A small masked image model, trained from scratch: 32-pixel images, encoder layers 6.
Rows from block 3 of the encoder of a small masked image model, named by matrix and row number. Rows with one number within an expert belong to one neuron, the router's apart. Each number is 500 + 50 x the weight over its row's rms, rounded and kept within 0 to 999. All counts start at 0. Numbers have three digits each. After the name is the row's rms in percent of the matrix's.
Before each expert's rows are labels from the 100 images, of 14976, where the router gives the expert most weight on average: "colour at peak" is the nearest of a few named colours to the mean colour under the peak. Only what is clearly more common there than usual is listed. The data: views of escape-time and Newton fractals. In brackets: how many of the 100, against the usual share in percent.
# router: router (encoder.blocks.3.mlp.router.weight, 8x192, trained with AdamW), inputs 128-191
# up: expert up (encoder.blocks.3.mlp.up, 8x192x192), inputs 128-191
# down: expert down (encoder.blocks.3.mlp.down, 8x192x192, transposed), outputs 128-191

# expert 0
colour at peak: green (73 vs 4.4)
router.0 097:491451503486451485573501504513499542473571461416563522499490621462575553449530559457495405428638455397479522503571537455532488493551433507514585544542489492468480501560507569509489429572559607
up.23 117:433495545534550465500513529529496584537523531506439500530493524460560416500500610543432411428384500500500439533486500350500500500670500497506380500500503495529491490491500596500427500500500531
down.23 129:500501500669494603489500482509500505450456534500492419515500585487514500498363500513500500500500572500477500558503500653545563604435468454500426500500500567529405500500526500535462500500500500
up.24 083:591548550516500500500339455500500594617500500500497349500500421500407500500480509500568500533500500500500453353500500377445530500535500500500500503500500630458500370500440523455500515487437500
down.24 087:500500532500491500376500500500534500500500500535500493550500500470500500521618500500500554364500582445492500500552500593513500500500538588610500524500500469500481550500500500388478476500464581
up.25 026:466500480456500500500500368481500500500500500500500500500500469470479500500500500604494500554500500500500500500565513346500500500566500500500500500500500500500484500500500500500500500500500401
down.25 027:500500420480500500500521500500500500500500472500500500500500456500500505500583500500500413500404451500500500500500500500500500500483458500583500482500514495350411500500500500500500457446500386
up.26 090:386553651500468500500397500449500522493500500508553614500500632487500560499500555500632435449500579491502500504500521481508528500451569514500514537589480533500500500500597514500480500523515461
down.26 090:533446475500499500577372404500515662500559527506500509438396500500392505500500537500551545500500500454500469511626539500575549532513500500526476500500576500500479488500537414553473520572501459
up.27 101:500500500500531480428606500464500583477557376500500704549500551401512433560500453472500598500397576537500500591500500395500559500500500500500492586500500500463500523500456384556563546500464541
down.27 101:500500383500336500500538500514540500478500500632561578500500553467597512513519529500500411542529450500320500628534390468500500500500500500394531500500500530500500537500527453500500568638500512
up.28 111:550500559427544420500376497450500500498500500568500502500500365572500525595500542416474478500627432514500586500500500551500500439503595500558500444542551567516540500500500564500500498500519500
down.28 116:473535511500503500500536438493587588449500570500478553500485500530500500617500514500485471500447500500500500503625460500500510500500552481534572493500500500434500500347500510573585500500337500
up.29 020:500534438571500500500500500500500500500514500718500528500478500522500518289500616565500511549500500513500500500469500512500500501396500500502407522500500500500573684500629493582500500439500500
down.29 019:500506500500500460500543534481500500482500500410500500485388500491497396423500500500500500500526500500402500500500500500500496500335514500495681534500500500500438500500500358602500524500496500
up.30 110:444481523621500471526500500500500500500500500437634500500659500554500455500500500500496456500557500500500490500500500510500500471445500457592432575500653500511397500466500504566500500468501569
down.30 109:443500500474569513500500500477500500500510515500500470500335460605500510500413535500500500441500549500439500500500500500500419500420670544500500500500540500500500500446500500500500552500500503
up.31 106:487500508500551383500500520500500558529500543626402466433500500540543500565422500500477500448500500500451500469500500500500581528500500500500500500591500435592500529500500710418681490526462512
down.31 108:469599500500398500499431500500565533571422409452500500500542500444500500625501567421310542512500611500500539500512500500500323500500500511500500500438500398500430500500500500500552500500500500
up.32 042:513500496500585488500500500574480500500500528525500486493500348500500500500461500500500417549500498500495409500500516466500500500500655556531500500523636553500500500444500536500456533604500370
down.32 041:495500500500500460363500500416500539469500500525500521457408500500497526500532500500500500521466577500552500479487641500600500500569454500500500490500484370387500493448637500502586507434500592
up.33 065:505500585556500500500639500567500500500500500525500525500459540471453537430371500650599437399506500500500320501500500594500480499500500503410500500500500500500500505500500500501500476500500444
down.33 066:500500500500566647500500485561500500500474500433500500500500524500500505500500482500500440500500433500500500500500522617415645500500500500500400280500500476500579500500565500500314500500500618

# expert 2
colour at peak: brown (71 vs 25.4)
router.2 101:479435478481538482501549471490485538482572439365546552479471416464604577475514538432477447437461445414435488556587454468519478491455497478482602481521496529454572517504490564509488411573518535
up.24 052:421489500479500474500500560506500532568519500500534471500500439500500500500500500500500500421576522521500493499520508422500720480500477500500500500500500500500500500500500500500525500512394458
down.24 047:500500500623519606365532475500451500500500399500361500500500500500567500500500491500500506500492500505500432587500500461500500411500500500460500537500500500500500500495500500396500500500500500
up.25 052:500409500500451477500500500500500500441500500500500500398635500477513500508483500500473500504500498500500500500383544500500500500396500581500500500546611500838500500500500500500500500500500500
down.25 054:490500500500521500514500500500500500500305500500500500500446500500646500500500500500500500515582500500426499500471500500500500500500503500513463500500532500385500534500500500500500500500381463
up.26 081:517500432500550435500617450500500455475500452500500500500469586500500388512500500487504500500582478500500500523430500534511454500721500500508334532389557500527500500500481436500503535500606470
down.26 087:500502555500527480440425498500373392500566480500552500485589532500617500500500500500500520415425452520500500551500500447614495500500346482579504500616482591500561510494500500552413468500500500
up.27 066:495500500501500413422582500500527500507500606500500500500570662425500500500495517452500528500520500452500517500474500590458399500500578500500500486500557621500432500494500500500574478500500500
down.27 051:452500500500500500500508500500500500500500613500500633567514279500428500556500576500500500367595500500414522276500500500458500500500445476500500500500474500430432420585483513440500500491472527
up.28 125:500407336503511551502452384515500470500500532586500430500472538500435651502500556366488500375425500500394500470500500500447493500532520500500500516500500500515484508444500500492500527453500527
down.28 109:500500500474500527500615477420500500500500448500574500500532500570500500536634478500471481500536500516500445554458500587426488412618500500586500368500455500500500513500535500500500500500500472
up.29 067:390557499500463553370500445474500500421576529546500530458468500500492432500500500500463532640557524539521576506559500466500500545366558503500500461500532650500359377500429569500452500500495628
down.29 070:500370500521500498500522587500500500500499509500500511494500421616433500500513411525500500459541489512500498500525500500529433526497479515500500497464500446506462500500500470500506519493671452
up.30 116:501304498515602475500500500500500483500376500506537500485578500500496565457500568500552512528500460500500500500500581509500559493500468500496591471500500503493456470500461587535410538500500500
down.30 136:500500478431500500500616409498500500502583518446500500500445500500539533500424481500500500500500454500473692500490578500500425500433539500500351462500500500490454500477559502428614500533500498
up.31 112:500504448500500503517500481500500500500500500586500500500506500611500500493500509500554500634500531500500500550500495511500500540500445489500500486500520522500618604580562500500500468386500518
down.31 133:500500500500479500500500520500501345534500546500530453500553500492500586532500593500578498500500500500500500500500500500455526500590511500500522500500602500500500490500554422500473493500665511
up.32 083:500496500536608500518500361500481500576514363484500526500547513500581500500505537512500500564500469499500500518500500429505500581500418579627500542500500500541505543481500500387500514500566500
down.32 101:500510434434500500550500500428500540570500542539516483500504500460500471581470500500500496500500498499500500578500554487503500500572438500544500500500500500500543500500512520505432599500500514
up.33 090:500500622527488407499505500591446506500439500443500352500500500500440500500499520500500568491514500500505500500534500500500500590504500500543465500500526512514549526320504412500500655473475500
down.33 098:475495500496426500500500503652311601500363500500500498500500500448500500427500500500501413541500500532517500500500491500514407415500517500500500500500532500410502500500424528500504576500504500
up.34 117:500500537533682467500485425500582500547592500410484483500500477507636456560500500492500500478500500500500527521419500574525504413500638466500496500530460580500500500566500500480500500533490530
down.34 113:581516489500525442500418500575622550518500487576447500458633513634454500500471536463418500500500437638500468471510452406441500494360500500569459488526500431484500551422483450500518469500559472

# expert 4
colour at peak: grey (47 vs 16)
router.4 094:443464447476546500499485476489476562524514493508532587490474570481576506484543563424506452464483461465422533474547412453540441469525403521494602526530513461523431518506507622522509443566570611
up.23 049:522500500500603500496500500500500500500362500500574383482500663500500500622544500500447500479500313459445519500500347387500500500530500562500500500547540500500473500500355500500500521500500603
down.23 049:515500459500498500500545526429500454500521500500500462500500499500500510454500500500500384500500500500500489500583500434500630500500500417458500521500490500491521389500644500500500524597500556
up.24 080:500461407501500500628500519500500500500483508500500416500648555494577524394500500500500500502500500500489590500500500500500500500500590500500500500498521395378448515500539500555473500500520500
down.24 066:563552500500500620522500575500473517500500500500500500500500472524500494472500500500524405676436489500595500500500500500500549500515500500500477462537505441608500500500500432528523511500500478
up.25 103:660506500500514500508476595500500405493493500532493594500509500500500508500500500500515494573500500421502520469583388500483471500478496508500500492500549500500500566487599469500500430500500523
down.25 118:500398500500500426500620452500443500500527500520500695469500500500500500464547416500500500500503497500500496540500571529480500494500495425500500578422389500500520434500500500621604453532468500
up.26 145:500500502500528370500454500521545457500550483456500594516412476500518500410500473519500424464474549426500574535322500448501417482527500455500451500596446600500364490505500500478500512500527488
down.26 154:403486653500460500577566350505507493500500494567580500500537575377472572500428441546429430569500464595500500500359500472445500532549488500500498512500549559503461405520530500488508500511500447
up.27 138:449485500503500439500500500500500500523521500500500500500522500502552557519533546509539560526427500500476500500607500500450513583501509575431500430563500493497500508500466609608500418570500500
down.27 137:435668500500546500653495403554450562556479500500538570471500581526500465404500500544557500500429500470565457476503487527546453504482500500500422506500474460542460490569528455414421490514495527
up.28 112:509472500500698616593531414554599447500500481375552628462594418500529500500500470527500581528461509532500500428534446487500497500500486450392500500500500412492614500585500500498416434466563491
down.28 121:375550507500545500495412500500507500569500646500500560500476442591500500408520618522501502485500589495500500525435500492500500418500470500573500477500485551567504500478539479499465500627503502
up.29 138:471517500593532464592542574558573500500500588500497500500534473564470473500500500349358518500529500448500447478429500500500506500486471500428500494500419500500485556500488543456500500407500438
down.29 121:500500500539499402500482514500491500500500505500461500500563500500500500500505500500500500488458500465500500422500500603500358563500500462483500487500469570500500448571500597500449500500605500
up.30 108:500500500500617500500486500500425500391559467450500488500447500491507500500500580738552500486505557500511560479500500497500476500500500500444500496536487559611500514500598500500500500500414480
down.30 120:500500500482507454528500543500531500568500500500500500564500560500529500500500604500499500573481500500500500500580500500500500282477500500500500500500460430446654500500500500500500359500512527
up.31 111:500500469506541593500500500500496500446538500500547571500500500500438485500500408500502500500389550473500525491500500500500445500401558445389503581500500513500500500500403611575603500500464510
down.31 113:500553500500500539500500500442500675497500419559500500500500435590500364338500500397500484410605500531393500512500595499500332481500520500500394562505500500500500544500500500563627532521376390
up.32 210:500500337487500653443545444329508392500440485461539488476462511457608542429500495500538482628494530500500571433431500428500614459484462476610521499573533469498500503505527550493374500514558575
down.32 201:500530514452500532665467600454491388501401500531500486471500544629482417500474500500522500500408476500447500584500486500500500395467480495500636500486500556510519500537502511500552598500500412
up.33 054:500500500500500500500500490500500502500500500500500500561500322500500500318500500451500539500500586496500399500500500500500637500521500500500500500500500399500500500500500500500501526500687744
down.33 057:500500500500531454500500500500500557500484500500490500500500419645500500404500447500519546500521500424500528588250500500500500500500500641634500500535500431500449500500467500500575559500500233

# expert 5
colour at peak: grey (37 vs 16)
router.5 094:484420474485499448432549552513466517596565408490544513494530506473575554470522553374476393432607462520460527578587509480498515490490542460470581463551470512487527505532499528526506453563555490
up.23 090:500500500500500500565408486500500500457500500407500500500500500500500500500541500611500500519500500500441500469410500500428500500500575500500463470500677500521500522500500500541659776500500500
down.23 124:524500503368500500546500441542500490500524482473573500500500499500536500500573500538500500373500500500500500446500500500498407500537440516506500483500383483456500500500454530500500500482470500
up.24 075:500525510511500640548429457500601500502500500450421500500500522428433500500500604476500509500482556500538591500500539534500530558500540500468574453500482487500488491500545500500535599463549485
down.24 085:546500416499510500500521500572500534583500539517547419592519435549528430500500431460364500510377500457500595500438469500427500530564521548497500465500546451560500500500421487500565500327355566
up.25 059:511362516587362465617439500566462500500500500496603452504500500500500500563377500471544503587354458496542551554436498503500497511487559500534529479500555489618493503500417520500610570563500500
down.25 057:462521486493546500670473500594407580500479413500505500454589510451500430484448575523500566500423522510514399500492495532489499488500500494440506500426500473477490552500473583500579500592455671
up.26 084:500500500500291500500588500549539480500500500544500511500500404395560572500500500500554473643437392500500558462481500500574500481500502428500491517500500500500343496555555500500500500456448500
down.26 089:508672500500500500490500500598500500597564500535564337454463500500500500500500500500500500481500527500500394575500500500500500500442500500524500500500500500463570500500500500289448629500410382
up.27 060:500500500500276528544433563474560500497500490445500521537534390500479446506500547450472445535436465478502500495449500500546492486545579509500503468601479514529500393500501644500496458500394534
down.27 065:500547512506665612500569492500374500500465512658548521512511567500568411500552500486447580500500505500420503427443500490500500432534501500459497528500500500500502500527423515500402500511442616
up.28 040:500426451532500592530516500500474500506500500500500500500500467500500500500500556500500451500500514500476491620500440500438491500442519500534500500618441502532386517502532500500500660500379500
down.28 047:477500500500500583500500500500427500523500500600497376421507587500538500500500503500500596494513500544416500500388493510500500528516489500500500500500500435500500500568520500519500474500551641
up.29 143:439576500500500500536453500480500535500500519500442500520500493483377476350443493516477505576441509608588499543513542541500490581500500624493491478630530500586554505541540605513500500470484513
down.29 126:488500500502502596500456481500455493445392500500500551500506467500500490372471512453500463399500532437469500500500492598390438500444485672525500449500555500470556627500479571500500441412494500
up.31 070:399448500480651476500420521500500500500500405500500500627436500443500469500433417500562495500517500500500402592495435500500656500480473500695583500600500500500500479500500384500500529500516500
down.31 072:500500594500370500500493533500566598514500529637500500500519500500500500500461500531500500500451500551500470613434500500477490500500500500500464500500500518390500500500357500500500500500500500
up.32 120:422521500537500618519461570503488500484519532512528500489500639500556533506500503437500484500496458500500490462500500621507492500500500437448455492652437504461615461592500533500561563500653500
down.32 139:513500474500443500581498614500523500500500500500500500500490500500500500500608524500592500454522443499500490515542504525505534500573500500610500514500648511491500556576500473559428416594500515
up.33 124:511405571486500492510425478516324500500474500420478537481500500372529502485634500586539541500500488451556500500500453500404503585557500548500517459381500478543460500559540621562483500500569559
down.33 145:500500524385500478500589502500585528500591456500503536481467500500517520537434500429494500513500500514607504553500529504558500524539473497511525460485393531517649475441526565555483500500500500
up.34 122:581496500449492567354500448431557500500465414399491500502501500540500500500500528532541532468502500550536500378500463440500500500291546535500549500500501586500500363500500597493500500515500557
down.34 136:621386406500502500574373497500573500500498441471497666500575450500500500498485633500500500500384514500500551484500500614505366500456565536547500500452500512614618500501321369480456500506513443